Weights of a small masked spectrogram model: encoder activation geglu, 20400 steps.
Rows from block 7 of the encoder of a small masked spectrogram model, named by matrix and row number. Rows with one number belong to one neuron. Each number is 128 + 24 x the weight over its row's rms, rounded and kept within 0 to 255. All counts start at 0. Numbers have three digits each.
After each neuron's rows are labels from the 100 clips, of 14976, where the neuron reaches its largest size: "strongest on" is what is common among them. Only what is clearly more common there than usual is listed. The data: synthetic speech, music and everyday sounds put through simulated rooms and audio effects.
# gate: MLP gate (encoder.blocks.7.mlp.gate.weight, 512x192), inputs 96-191
# fc1: MLP up (encoder.blocks.7.mlp.fc1.weight, 512x192), inputs 96-191
# fc2: MLP down (encoder.blocks.7.mlp.fc2.weight, 192x512, transposed), outputs 96-191

gate.121:098137150136111138147116143134124137124127093115127146159143100174145126129098135117091112102165161118144121118116167114151113107108106103098095150095111132113123160103137120125030161160120128120111113182152142147098117140109140138137151153123117110210129083135093129115128126182109144122
fc1.121:098138144160113145162135115125138146118106089149126143144145122147135090134143113135131128105156136116161135137121170129141171117135066117106104134135136109097141135095124144148104133134090143124080108163110130124147080189132147147135150133129132127137091103198076120091142085126092174105
fc2.121:185094092115115146120141148118171115111162134139123123112138120098152114147141108112150172123129125128099113202134084164171164122138109132164152091154107124103118117140102142125176106091140146108128127109130101101160128118134126147139150141142157111126083134127115111130123154122113135160
strongest on: everyday sound

gate.416:132127177162124129131148124094142141121152102114116141142104109117143172094115126104117083159144146108116155064103161131161110162153088127104117156154110161123097136122136197107102129174121101140107170167151137126152125129121129114096088115151122110185125093073129136150123143130139106091
fc1.416:121097134162149135136152143122109077151117130130117093104137152147070117151194135100111143110127147157089142159135124120109121156127158129142113091151135064107143125133127122137144135114129161129116114093141119105103137111098102136179211163106074159097164166189132091138131163088153148104
fc2.416:097096103084154117153110110140107116138138134115110109109092118112118106130157142163151133124144126147090106126107168163112076177072150133125124124090119089181144118133125097127125101167108154134117139118103151137093169110116140120089126148108126124085151126118157120155083136123160137124
strongest on: drums

gate.438:067145115125159106130140107111156142133137150118115091128162121126110105100110131108147069127109116115107111146157085103098095124115132109090105150153128124121109112079123145133101115155115101098119141131152175100131123100121134091126133150143155154184166092084189150177120152152139116100
fc1.438:139111096113193161153099142102101134146146154096151151128150131100099114116137128156104096165162173134116129117115126155115106178124122135109141143142094135139120114125142126163144124130143128133164128150115140172146134135136106091141120149125150135127151104111108075121113152109124111124
fc2.438:126102164161160102122151126094153150121140117097128112149147145161159163111164136152159090129072106120141140105128151116188110107109105155126134128136077150112125100116108105150148135107122101188117104141095137129101131098190089111101138111148171153120164135201146092141128125103147118146
strongest on: drums; dry; dropouts

gate.143:129131143153131108147153165119144143113106137112142141174131154131161083143138147119112127058115152119140127119131160137128130130134126126128136167142172107147092127151125134100105096150089128080111155114181138077092142145119146098070112149146117135142101100167130165152129093128117098162
fc1.143:166137106126080146127109126074129104161134123178101097101125103142109179092148126145156115162137137136172140092110136142144119143143147152130140094119100145144125134083087122151149157123138132148159134096098131103143144116117085108137084099133131118112113176161135094121147126099117139161
fc2.143:109107109158177119139135141139139145081123171097155101105122096123137108158184130102143111129121159123098115136146091138113143132104115109121098128134147123153155111095130172125104108255109162105122118109123138121114133110144131130099120147152141117166117108113126127099136115090140112110
strongest on: drums; bit reduction

gate.174:138141144156140130131124161127087142109168116120124115118130160152083124097115134097084073152111169114108161124138110090134085104117117096097114169149116157084110124161130111085116167172122139120103139129143162134112141119134117092165129119099110145166181100136123110115072124145093169111
fc1.174:159140116071112125128138106106117103167159116144111165144118144124104116121123160168159151158170132115095126118126181153108127157130096133150133121108114090154173164112103125149137121123182114111117142138164131103121132154129135160123181134131129135144110145096112139128143096155134134166
fc2.174:140161104102127094118076107126114120132155130131122134094072100112139143111111079139077092158165134126105128166128116122095106118117099145113148134169134119113114097140117153114089089111134119113139188109131154123113147125106177094128129072134128154122119163099139166132108119154140176103
strongest on: everyday sound

gate.453:140098135148144066124132143117122133091140170137136134111101128145120087108130111102172109120128129156102129139155148151126151163132128109111152135110107128121133113121090130098094132155130117132079154095122183105123163094148127079105111124165165122144106171148131149129087114170133159147
fc1.453:110163151176118116161108148124134148151146151144155136129111131112136177113136187103089129138108115130128136098142084117126103135148115132133082126155121095128152183119110099103138103115181132118143121140145122186141104100135131117129172105101119106123101160163181104095134161096111092162
fc2.453:114078097125124171105111148128083109104115140095133095123136138142129132136087114159170133100098157121151117154136072133154129108128125135143151114112133147139112134140105169147177087084137134091138152084116132091126144128083125128120134114114121156157172139128141149161120137148125094106
strongest on: drums; dry; telephone band

gate.262:138076119149120105107165140133070113099154127086130128066150176156142113128136123098124143141109142140096136143083127139112106142162118112103125131092176135081126121161198115112085118157082142145104127090120128127173132126112115107131142121123110146134124108130090139111122160132134145112
fc1.262:128082102120156135102138137125136149184142086089097100105136112128138101119138137089157154114133153133133144109127125121141118126142152133120194149093186089147095140116167111127118126141120117113144149083107123073146144138136136145089111155083136101148152145185141141127117120161116113132
fc2.262:139100115168139141146116128153144136084135114107109130090166118147136094145145114125147075129118154119141110139104121122143131173169145156144126110106118160132092097134127174158158114068097145096145147145105105119168129151098126098132088132116153146132149113138118097109132159109131101106
strongest on: everyday sound

gate.468:094131131112133146140152130145119144089143105084132108161089133171145109158108141096153150123120143142118101108109104139146104136123113074103149147110120107124161126164134146134090110160152133159125142143129154166107117124142141146136142153158112092150118141104119146080111132138138124155
fc1.468:119121081106128109148119144132133122125071124158156163133143166110124104120083154093106092119147096140089115169116140146074131141087151134126097116114122135086123146120114130121160120125087136091151138163104121101142134121129124132112147145132104141118129102123098128130140164120123170104
fc2.468:127106125158090134156184099136146154111131136132159142129137086162149132114086124101109152106125091152114116172151151145118109137101130114109141128093121114084093156129131162108105092209157149142137118173155138157149125142108126146168145142125087157140105085085095130132123191122135103127
strongest on: band

gate.283:109120174117113095129156103076158129121135115099103129131118108164168152108133094120115141142153148107128164109105153101121112143117121111070135160112129114118142156146127156135065113165112094147084115131144140139129119125120115078106120140152139145183104105074161170133109146151120114121
fc1.283:153146081116133129150094139159091133118111162134161094123150138107071084114100156155102119105088158138128109135114107187113132131095160124136123087106134158103122097163122087126167150127119176114117103141093131081111162115163116176150110127110077124105127101114109110144116113106140142141
fc2.283:136082160147120107105121128115130154096144117126115105138093122152129143142113136165139130119077141172137137104127121152175092093072152114123159119117128115168148147101083113129142110175127133153162108137106165153101144088165130122094133119137145153126152155139116155185097099150141163159
strongest on: drums